Weights of a small self-supervised image encoder.
Model: 20M parameters, norm layernorm.
Training: soap at rate 0.0019, 6700 steps, batches of 128.
Data: trained on cartoon faces, 203450 training examples, 4.2 epochs.
Rows from block 4 of a small self-supervised image encoder, named by matrix and row number. Rows with one number belong to one neuron. Each number is 500 + 50 x the weight over its row's rms, rounded and kept within 0 to 999. All counts start at 0. Numbers have three digits each.
After each neuron's rows are labels from the 100 images, of 14976, where the neuron reaches its highest value: "lies over" is the class under the peak. Only what is clearly more common there than usual is listed. The data: cartoon faces.
# fc1: MLP up (model.blocks.4.mlp.fc1.weight, 1024x256), inputs 172-255
# fc2: MLP down (model.blocks.4.mlp.fc2.weight, 256x1024, transposed), outputs 172-255

fc1.684:428369497467491461488597521471387523498432521460455514467564534578491483499500538562530606475498500459515527455449492563517441441453438459437434488469554561481461594484439511596435499495468452405545426528514453503495524569492580532474543563454561471487
fc2.684:481599451506519491439569559504519539556481497549468518462525527464457506545466498508467467415545442491405491466446531437439595513514473514494357466553502507499560556478552433522490521509483433498483438468503531437574514556525472553362489466567457448562
lies over: backdrop

fc1.242:450504434554486517520580383483432473443428470614489423440467481588558486549490469455571524530500484507465426495568553511524466534585539528566609493499421493539499538489529477512468546560459465477437540494434512478525542504500493524514506507464489448507
fc2.242:571543595535485533516477547554526493579571506432499561543494512584562460492624347512466547487406432526498502458544469478433515520410484471467480485486502484546531505473518416525460595538520580574503564462419464528480507498568507557402496525497475582487
lies over: hair; hat

fc1.358:426498515524496524505524550498511512518470469395523460505502507442550441518458558457411428517460551543430456457450422529541469478475486450525469486485420407584493473426539521574502448575517589465516519492543510511524455450488528471463494508571465520549
fc2.358:565478467424503505466465540462492488504420487520407525452504522564410436508506458538496528519504565539434485476519391525460532459575500481596465470528497537539482433569560474586488412490478554502551517384498521464498546507532527602426486419459537513660
lies over: hat; hair

fc1.763:510455448442489464453560540571500609514536511561423429415427551569488547507474588513586429439441523484542503505457462479499420491504521421433590437382506502443541531504541501518537405536447604500376486506519524500508478511388462481484445499527593500488
fc2.763:553415386544613472604449489544407565540413521465572547534429452493447490565540622563468577530557426484504587518446491434506486564582485514434536495529539550452522529531509479479508541395462425427499446557532538587458420486484524544461556455469508512524
lies over: clothes

fc1.229:547429536471469420541517436560544444423515573494377478553560425458450591496477382484507427422428565513499527471514500506552499438471493530414530415475481496481504466587475425506491495484472586418503473534477533479438540475510496519502544566540438540485
fc2.229:521550421443483493539491514512460514476520461555468548483509455527541448494561536420594452476481497427509525501554466477479556488511488471549499526526446593456556447352451499521631530523529453580402418455482477450472390511526457494464476474582548524474
lies over: clothes

fc1.385:498543514507463427491576465561535492516509565487501567434469512554508424443501455461442584536430427510597508465541490490613423570430494430557567485593446549416370535444530420535472479539484402477481539507497483481495436480556543453558505589547467420438
fc2.385:489406546510445561521507540517469574551497475521511456520497515588549497576466462516479546451513429453522452487532427489413444539537516555512485562577469501451519471479415474407418446456429474486508539379492424490350488494490533566523464561541405520387
lies over: clothes

fc1.250:531451483483494517465517537523508455526489528483512439490465439507548503464493443464624493503434522474524466425470459470530486472549522554527454584492610517442442435554489494432527579500526555497580508460513453415460471481529408510493492552451463544566
fc2.250:494453495499434557441525535497365504447449551513469564392488496524606451472517567512543546486557422525491502479490523512460585520552466486501595458519488505477384477550438486480484522443501563421563520428421531430526495446456419548477505450484517510394
lies over: hat; hair

fc1.93:491571565502473600446572398490482535470498560526501465553450434525434522562494491514517493515448507446503480472536525451490511530414603518458545475506486393530423486497459470551489452526529468539487423509529545581576507491555532541395490453412468457407
fc2.93:464626539481581549508543484544485449372549512515499613530570505449448537487508532529504523526586566509409540573504443405499478511468422533565565414484568483538508493521547534536490451473425521438541547533559496497506446431548394554454454533487553409508
lies over: glasses

fc1.180:506476594446501461514551584439465543482488478529564506531536553442446453453492496502509451431459534660430444523434448448542433601553409531405559426518570555441484415479460550447427581449560579469477516466517502407467516491553476497465569510463529503480
fc2.180:615471455492473587482514457576522492568491541541489485429535410460596531585543518486526444570556585475545532504489570558550545501444467541577464498553454480532619560569583469509506457545563505437479529417454515440487484521488537502531567582448457492513
lies over: skin

fc1.434:504530598507469545566539540544374517590543437507496448553525434494475481393441502492534441470558487458505503485442486597501587532492370436436531431417553496517502424519526659445405536532508546499421534507573518604535486412477454384512522521519517494542
fc2.434:501441430428442502476508573506529578497493513543524466502553521492450535464441438435538501547554512477501561420508504523549451464542524460627529523631559532453527457587431486593424488444516501553475517448438522411469515553541561565442514631469452541528
lies over: skin; hair

fc1.75:475545546503500550575524472506493529493506468563493521566617611603490437489603488556549547497535584486511509492433551602475430560481429524438506515444497440454516503463533459449443510570516438477506445431426532478424470517545483467450396515405565620449
fc2.75:514506552504553377498428522573558553540468543435566426471417504537569561523468441457535536538517482481517467463524458468557445443529449504482450451600428529512503502581447516536462501521489514444484527448568387572524512473536512601524391503511514420481
lies over: skin

fc1.509:559433559567466504404498546516491389489508483593523541452561520596467484484526495508437551423481552564518530517381482482480505517557557597516622423484523498522506506494455420575518496599533478453531479508535524512500498488496494492472472480431281468507
fc2.509:557408490472531434421558477558501475541540529518467505463540465458493504534599505424461529445537514508430557484505451546630453516491372548443416411443463511560523542454513475507487557588551510505534506455445450485567515582530416464467481416462501504590
lies over: hair

fc1.56:499455566430537469535526492523547448560440498394489498393488598496569512516480521544488491455529501499415514472486547535498550520505461555549568448513492558450399542426502405456565415523452513471436391409463552428476480515557509541474494596395526457477
fc2.56:552501476401458551452513518402443514484506543495454491416444454468492498465468476455443471516506515546528483504528553450590433539520616492502583482482567456473546515589530557578456483477583501531549518548495574545438512532446497532482512497440538542512
lies over: eye

fc1.688:538460463444503524489460406534404455375502488492514479458437547557500554440624453490499485461523537500551373513508504543446497550418425517520592407481548490558549514542560550520537481497500456432477505484392484454498476455524429563492493446523487494537
fc2.688:481527399493531557424525485473521572493476593501520444555440500571458441389547523518477539498544530481566536405485454556570475421489470521426475532501533527514543517533618500512533487547545569522526398443530479566541471461614593588535568502527490584506
lies over: hair

fc1.696:516507534511530443389532498499562542501524469586495534522481553445551444460501418431442518514431509395624591493459534524521465453652531452479532517462511471545492406624543518461555576553497553481567473514406538556486474475455557540451555478522511579579
fc2.696:541604412425483482537511547520496620537534508472370514456459474456522534508441491463511568519530458506564424555643505486457440579486387530556575580471518539520514527493573475444549603504487506418468553510484495526521515476518563520427435408457484602507
lies over: hat

fc1.235:434547578507486523540497441520544463511462480492502504496592465477537473494568532523529575496486544479512445439511525551541510489566627521514481463533515562484468488468436484418446466547400506532527589457545501542454557454440573630442467516428524465607
fc2.235:510429433560500465504513450528559511569522527540491550521563435522510452410544449462500573511525596523434510502513477444479514454492563471537430501531475465449469490559587449477532563435586466467497467545372408588541546459467540482521541558469401430541
lies over: eye; skin

fc1.420:514468486360536467513603563589443487474485453577443524574520435511446471430516508523552508623489545494585513580469520458484478436460524496484556534554565405438539512457432523509585486496506610550399505560529622411373485497545446543453491501553498502481
fc2.420:500473503548446539469520501527551544449509465558584500521556507523466501394544493457550441516443483503457462531457516519524551524471507433580539535489374453355513576491505470519435452499453430460503450514467523471496438502462508594542414400441446509512
lies over: clothes

fc1.163:500469423492391561518597471534458547544480415458461442463526521516571476495610589444532436516560589514475488544577553512456489537491514508490441431446520532510534392523544573520432466479503384374590490429475473451417423367532517503415445507561582499495
fc2.163:491537383452574449504523396467558443509450529459459511488436544473483503444490416569554503478510524557487485552513471603553473425493537547486496455575428462446454510517490430577538490423572556519512506437514569508487606520562525473475505643584345445503
lies over: hat

fc1.118:448504514549482510483525644527569480547511546522446432429538505440415375430557471454523495491457574537501477516547498449524546556453570552465511435540421589491546541488524502496511539542445564572501448513450509400512512471591560531541462511463464443455
fc2.118:565394562488573505534471532424498424511451499534494472493482438577490539516492489565387452527461536549468468518408398474526410498388542568539489444562543486438491482559486548534541424424491456435536526508490425378547513444524471491551498513457478480407
lies over: hair; hat

fc1.131:482433498444494539474482548515447385451414411469550497541454574530482466524536432503512549500463507500589504536494608499486516541441543399461469458484497505495472589542492453512454468573459501477442526423446537572459413501468512537494515479491513517441
fc2.131:543484484441487430463529451505522441504445537479460577406488448525528448493523549476513432464601484479544397507461534502504485471527503454510563488475521524538482454388550465567518476538531393491474533624488469511452553450502567501491457509410405524546
lies over: hat; hair

fc1.453:494495547530459524450551494580493423484504414512467470513497487466447485534530448445489526522505456537443447527471502455592509533549463542489564504581407544572563529483524430506531574600488558519444441456450516436471406498475497416511474480438485493484
fc2.453:467605584488521474615471434508422480497531503514486459492461487491518508470461483431531338493508510523508525488489486477494510459480541471444509548468495468404407477480505487571403381435528463432540498490467509552432399529476519487490462522484485534550
lies over: hat

fc1.66:523529462389634484521568509420498482546481508489467589450425599484443559492526452528372483423468519511508461509494482490510448529484471510497398510537516558551337474448539555511524536458492496546546494553460460534496517421560560458489541495552513468496
fc2.66:516578479507500475524480515492521484544467524530540526495579457445467446459531509431621545507520396550487525490431518481437419505517575540510604379485408430567452437461593575561492527506551478475511475490538504462563466563487480447597481468515443424529
lies over: hat; skin

fc1.109:460513519489536435466509454511490607464547455393426500552521467478436504410553537488546465441464488486498477531432569548542474435456550640536490505421488439541505501441556607403458582506534453527494426541623593483523563480557473536465489507519585609499
fc2.109:427450541500499373506436449470556451455465488522453618532420515498447520502407495496506503473511433544448554476535589491501524605506493529443507476463433476440588584445492398511481582518497548601497596542462578426518512586456465466485548494491385499420
lies over: skin

fc1.202:588493514505508461498530505469515401474575482507479533505555502480490443581423472607573457525477565460434479514442571364491460461519534524450548439558590459470499487539504541584475553448525397496493495421523544468618579527519508444499511484499570533476
fc2.202:530520420555506482466449461502476517532463484614550504483410565620528604448539384477538505477503481537491512562486458499424564574490526525514559575538438507559539548505504466494497367521470558562458546529519507506538517553463567493541477542486542487506
lies over: hat

fc1.486:495502508554484512551475529517447440468520533494523494487372376490424469482421419499550495460504539532532477540576460573476488403485452467429475576509432464606438612530539508564482531606440556519529468592589470535530522439503566440407558508589521481468
fc2.486:505546423462485526539572540511611499509511560539437579511537505437485467520459479525505455469529600473476546533467633546561495477415500546519577455429544521507600474486495509364514538498543466518531582451401478511503491561485450562593453447522463511472
lies over: hair; skin

fc1.271:487462504507427525528577442515531527485400451479582523519441455466538438486439535499469529583451433555487495438467436527462531536445580568554490546455473405481481453531536515440572577558495440422615526436436487547537521511573390570538369534537530513519
fc2.271:447562496448526554604467558503567467455563581479520516502514591411597515447446445577516432534439637497517570501524474553505483478464479560485481446455493533451489502468572487535515569523523430582519470565522475389552534538573439448538478519412461554584
lies over: clothes

fc1.631:460462443538436519412423519533462520383514548495606580540423520423563508490539432555460482580467515476523596470499434534474527586535542539513595467492475504483551556499444525556556534556485509527487553503533498558601556481495552589512453440433451502469
fc2.631:572525452432495506508527515516490460501626468562423453431498555484503490523541455509534457508427469485592509609444507564524542539465527547461526516534480564491440460536481361584500424393519556502556534465489511485542448447478530507529593441481464538558
lies over: hair

fc1.313:386443506455517500414485487473477514515422411432479479478445422510479493544434472508515504331491460508439476463550444573469499506548464440469498579516516559485518555438506499506586484551521399483405626487571510435438610480392475479423468500571482385467
fc2.313:502548515527450541471424586451494513434525446532498566501426579516519551546572540436534591493507478484481489538524506442489550443466572561596560483541528413543513436440550460483578512514455546442483410504504447550479506464434518607528485431542458480521
lies over: clothes

fc1.372:509411477449479455512498439451553409486423551507511411559399612386541540437516502539557490469465445532498565487552578411522518417506505476534531550564462534569513459569416482547406490570517509571449413504473562404579463601494487524481489548455396520441
fc2.372:440625583572543543533507583462424536465512462568490475546436580500460496481492495465495392444547427493435475560524523511418550448508499541377440501542554477434534630449426504520524449433626553481476562480578451569509486517511611479540494597480609555484
lies over: clothes

fc1.363:481529452498452548540537554496459594522460527498538518517476463441567539486494535582499518485494551530485437526441532478497505613455460563452457547606485392519552596443437485430504454445406451479465491480556555490501568506530494516466515466574547544524
fc2.363:498479555475524559574505491570555511484491562522550498536570443501463458456555558566546571499479590510506532508472565527501561553494545498467568471530556545500477481535458505463444515504535571440522438442582506570551514507534441552532579607420468486525
lies over: hat; hair

fc1.383:511507426601408526518585515455436528409525324486509424489426497487502444464426484461538503533550522484526458569463457441471493581533483429556499622533635496475477447469487521485475502502496546531554489489573446575437478529475544480470565549451526531476
fc2.383:479576506486443524569420611533478509482478486527475516496534539395524475460496483474468526514515520507409417507453454403459513536488471427395553547515520516416516563581544482503421574523448495523464479544482470507459523565503593483529527471517447430565
lies over: hair

fc1.416:461536475490458546433459531560406455510470542468441479492514421443480523469594530563533587522561524510453429448468514432597526518497540476519577442514503458547484543509446537465495619473570480537434431398556457566441503511535500465514474487495471544489
fc2.416:487439519488510572521598456493433422505486506427546485528426504570513467511510525529523506469512466499510408533527432462523521541481476573406535463524534477472461439419501564563550441442489554418479400513463510431496621492484535435377457495497593486483
lies over: hat

fc1.760:468554554556495584466506499534486457501523445530560535554419475482528516534574545392458501520480464482487513493583521605522528498550508490397443523445511492457516493533481498469512572542544516449457503574465467487469481481540468447470498406564564459517
fc2.760:437460444545451573472531548473493474485577518476556445528537590504478555533545499481545538415483408509545472487506498481515418468495501472405487528483518558519491587556531451534468474487509612507536602442416533504414507565407497412505520473508506457485
lies over: clothes

fc1.571:506531520391596435516471492545469437541512549555637573514399432520512507471549527438478525553485510555520472497499490483547511463564545461533517493591511502597496462478513521498491506488435486557469452502505450479431543554525457479562563476431549530583
fc2.571:508543516507477610400494471515508485523467458480498466521501485537600513522532500560564488460484502589446486516464524558540526481532593490461530551520556514496521488507526584558497573495520476480492476570470456527575555580586493427433517484531436503475
lies over: hat

fc1.225:523486525525505453503512554492372483470550489545489495525521436477505564592508544521516466473536532435457539478534494475563417431531576520542481523545445454526501482506502479483533587494481472476472635520545506469533563471463550486531450521414459559417
fc2.225:535450509511574416506462476406516518549511501474516586450503543414504502530498427472475467517492595448577487409462555611449488467500558451526526465470395512445584552535507472475466523539563512497545483553547507535525561520508503491559447512458429488447
lies over: skin

fc1.767:501551466547493491426539441492443508526536492487535484441418511554495517431497473440413459414430471446544445468503560464471434518496526551548430530451560527474541440442416387534488401469620531420561547521495460434538540538531509484519433526571475496535
fc2.767:555528564477470546504525472461399517511447530492461441587393428502622555547433556505640541485360514470487456499491430536570441496497505645517512460525472509487560458513533526527513511474497511531405420540468444515666535529511513473513448557460525472480
lies over: glasses

fc1.20:481546482530495486494539445573471519518487445466498461522440401463446528501469464586470488499583597412440443488487533470503504469541433528383487456449592536585488420590482541518492577478568460496416560474592566502445523432520545548591535506449536497394
fc2.20:551432539426464404549473565549491584524517590545518483438498540570521506529546408509609464568552503588477564534491565487466519549413529466480531444622507486509485420459577518455466546511447503502451446525541471461506579509446413532450507543529552477542
lies over: hair; clothes

fc1.105:501432490603546501503508465514457566473507380565474462462507499472498455580439454465421498589520387488477564505503449456466462521468491433482417504503423646444475476453542497530504505501535493474441511488532561488446485468508550528465498490534442543440
fc2.105:475490445501523381435535473505523484519439434584555536543508504571528439462449557570461486529509540453474562508486457486472492573536362571560530561469575422516509404533369502548509504542512641533506404467470500513533521523488511517585533497595542504534
lies over: clothes

fc1.592:432550427428501439635523486550507646580503503543538528513499468524503461431390471497493430471567541555499538425432466528446597510475436486425487453512543488460478471443560478496522451556493491542501501539525534542454469585497558422572526448449503460421
fc2.592:433570507440562520488485447604518452509497478606491458562548488433501428493550417428507509555460492463461507479549431471476476478507438521559594495469538434513563436553491514444482494601492593548428459425480520481524458511489489600393489471519496569501
lies over: skin

fc1.575:593563528546458540433527487505535417476483473517511482490614480421550533576544574428453515526487600459545539496434588512529524501447413490495622548528436456493471475461564543438607382458562524452453415492483511427407563463478430556528521534482471506542
fc2.575:398584516471547478512437528455498546631485463510409442451524559467486430553480407503550556553503555557494485498444495671435546495499499449448493538480493476499533454547495462558518487408605487618468483590487486507507568470422436445439472406469562419549
lies over: hair

fc1.362:540546448502558430412422501600525461528556476428513480422540541500490508365495451574562538593530507436533474527503507545501496465431411498463541507500553508409521524471415476514552466564552432445507606448527431434552416584570469536479486503505572528600
fc2.362:531506577512564529490564514500572565425570548524480512571449400556513599548527559588530533461547462489489478636497593574561487511525455527540513498547503487408562468484500464500484576516517507489373497489444475566502543534488520469539475506431475510495
lies over: clothes

fc1.497:476491537524446512579589507357607457515571491490531450495575533400545565499506566419495521578488505469469517510421477465513514578458505501456555442460500472600543517529504550472546479475494553566418499538553459551491482596405574566509528540489487527510
fc2.497:512497446609450586518505469500448438427542501454501404558553466487498498450488458544427501461448444480403535490431486466490418439513529559446564481472533580553504444525518483482507502522594451470522482494534556458590468464537447550550361433475497488538
lies over: hair

fc1.53:554492506491594443549527507482520521575531487499589492435550468469480526520531411473512595548509467489494455423466465486548410487487457547542569543461572392422469484464467494598430502517543579545484491441522522517458467555515586533524525533501455560456
fc2.53:454545498541488509567527491489544533492469521553435580495437459535478530464472595531550536500510454477545482559511665447508395438484448546480475504536516515404541460526504471503454510519370554526503519453485461499474597554495480472349529562513465485574
lies over: hat

fc1.157:472563535589592475494511536500445513558437528519370459555525531501459486429506414509533575544413450521489506462543481443592522512423501563459541529478503563429422544540470547489540464485536656472595487475519481514489517533457459511514494460466497462491
fc2.157:501449440506510533455451490522586473442508438449578475496458448491494442533521526509554523535559568426552461500504383438447557423403519484524432456477515411540401495542609557472502508536390412505497500491480477506484442551496478444551592607596494516475
lies over: hat; hair

fc1.4:444531590514586454568634463470534413587522462403568492588546461548473443479588442483368503547546552504428541591484492543511412536549510489478422369485425518498527525484526497487472434535437540496511499447501515578559521492541537467528465448438533589542
fc2.4:473468505574446516456476560456471522455510358494445487499487468443481520400484456477462501481520468503521479385535545409417525460524538625533406498501470472473617517599427543433491565488428576498514484547555417451554487523568489477471594558493543445579
lies over: hat

fc1.628:463443433456450502469426546555525581479509601519487492406498353475560561480515497514452533530475434449494490597523480573564517473537516514491446480514481539488460569464488466454521475550504509551525446524528459520434499531455512571429502479460508523439
fc2.628:571363510577456434509444492500486499539506430524475544456477464544491508470487525579470408492414507482546446466530435419529482553488507562421657508431462582533564605553470460523452499549508496518437559463494590482527480504457608460471545498386533487499
lies over: skin

fc1.33:492469544509590463449535496607475615465519486448442447562541517461496534489607527487551422561444495508508433462526408468553562475449617377520543486548410485574600492545577554467564576529419490438514582428536541458597548572451458466514538559549542540512
fc2.33:581523616604517510453542510483517578474523505511434464502428542491594393455534522534518472532547440543353552392495538498451504536516404502470538586515481560534398511554522576492535564543488608515495541523404574459507449506450582489535539483551460393528
lies over: hair; skin

fc1.762:533523559546476519568559617529551497532463525520521484530441488419443522446568422420470578523466460583477531502496426419540447543496449517539518509475552511372628601423528411522436527460482587517537512506584506461537513436490465458461508476446493454480
fc2.762:577508476550467439509471563552505449482616542570513582358392554576479470490509490521571528524451458440507506439453523456582503478495524489554562606473464504471510419560487466500529501471503504399477530515518523495486408509468512519527503559622591516451
lies over: hat; hair

fc1.479:492481549444564509471562528535484584526489532580526557559462387502576602446515574489470509494409548566546448477483461538518507398497503370458483504573446536547556527569436535462531487468475471415478468458517501468571531515482611504480405425437510542505
fc2.479:553507511512555525561534462473427572504505453441486520450468490513453521527585587574454498500511514562539511472434524474484517548499532607402517557531531537541499573496481465508495485548407526420527583479610394562465509464508536490538423436488402499492
lies over: hair; hat

fc1.621:475577570464485530463512528469559560459516469481448510523468453530463445514481560408509475544509489505460503619452477443419383455465521537483537517411526450536455623458520493517509599474524598568409491470530495554395501516527468528479501451423552537441
fc2.621:503550575550518501419452595491510527493519441583379444507570473510470464529494491439439479441427532466517498546395536458437459466489486490627541529585502501557467596440510545501485481353511509481543507482611536565530471470453503464459445543505539385423
lies over: skin

fc1.237:439571520416565527482539470502513509420558399394448430488528511496413434538574603538442558452573465569499456568454525530460479575543435481496470507509475516496452418444513510461481615488437442556463555533499519492493532462564444453520379485498420519403
fc2.237:567465472593529599444492496537490513435488424514608423528452478495523457519537440552487487526501529507484506439655503561474511443458544469375575512499417489557542523521469425466435340502508567521461440396550496534484541538500496510509532521514527502524
lies over: skin

fc1.298:436478343530491473557522464490479459555401528536582538535518456565480521450532523523463500588422490568474475497493489557531574487493501496532383574434530481480449423464584536534540538490413473536437450541529518531546551551541518587479607517556582498540
fc2.298:570534491469434536434492444460423502476493588458458492407505512492476498514390521587403597521519489564504494590598453594540544511572491421489520506502543492478543495544523564428582534578508481520468513351437499409506446396531445498521538524459428461564
lies over: clothes

fc1.360:518424504473490514499568460460508476570487520475412568442441419525424507460476619583486547534462504544481488455519482493503428541425431460585488387478444558584546531490533418600548517425386542610576500414550584560506546525416504474509480472410508531565
fc2.360:523491530528531534515449468479484495487533608500563463433472621488486549513453418486423500546555537560542402491555617466518549518557471529409481570534535573496472369465476551566538522526536485488524644420455540623530450482510536415392533437574410478400
lies over: hat

fc1.579:508410402521552493565444453565531426548538598452516565531530489466538545498513494468570488466451501553501476449447499601445517577498549506510543540485446510464514495565587465496443486424436462530437527529514488476543547478482503558540454497494457554489
fc2.579:442513532494463427476496517451549457470429515551447538517567540492453467564511496471529481518518488441417476516609402557424569432493482537449431452506519531379473525486593416501459445493449505435466456526442570548558533441499497486525440469493565537423
lies over: clothes

fc1.79:495396555592483460572490449478446534524442532419389458457561491374502565493485433488518558512409562472627439441476468598468524469434582542508471447498511469455564507429473436511515485415460538404489467423498573540427440449552484434554432516512504509530
fc2.79:482533411491565531474407518466409514474517436437589487501516489468520396511484512445560530470544520477513403562520461534560441487384491490371513526484510506490439489478469489463498518442542505467498521493495564459577519523495487456456495521498418466496
lies over: skin

fc1.288:531559364493460483577560474553536548508498441468466580512518454549470477520427503469485422583513495408511475470477506490565569484573479558489383551507502480541606551555468497553582589487508543480507495509443490504595557462492575566477506508478487416565
fc2.288:525445552451537465470497557470460546517412519439490484481497478459590534418385474407615558529371563467472426477454432563434509471525486540503495534514542542473534459495398521534546473440531553386510466481509625455463443467513520510516571436510540533521
lies over: hat

fc1.228:455440528493498518533524482479426467543473512475479556510438487474471534490537506492461460475551356514475552556548548622555468527388476419491508474532456538518396552520533432523478515506531545488552500404479512566462494456507397445498383507457477556468
fc2.228:616547526391429493483588501492512529460411376490560509437500453561586511542490466582560517454455485547399459472508485549510558550548504482526489472460530466490569469556481459497576543441530475465481481474462449504454481597471556511467516486433617469456
lies over: clothes

fc1.158:568482419500425528581512602406480431493375515599496551504559467504426507488460525518518399491521568582473501543488397465538515493482581537567420487568487479554523459498537518416545494557492538501524507548518492518478579598453505519545566546518484552509
fc2.158:560498508462600444533508473475483381546517510487438488543445512457523521447506454516460435568438400450488507453469428515573529466456448428468493525535407503490602523495484514491479449445514398534513551539546473497444489458561590553528469481478580615444
lies over: backdrop

fc1.562:541460505495466451617559444603566441466501480566470429460488426629496463544427486491468641540518528574544491463400585486453466599494455624456502478521500443558383424570577584450530448469475554493496471489467488539517433491526507518612610522505483496553
fc2.562:517501504507405474539539467374434394565457518496567550525578506563493476517493537525486572472471545489552457518508465428566570487492405496422438534462504528502532470514470614547525556540503570553485515507531498494449432471590527413428507428452555447487
lies over: skin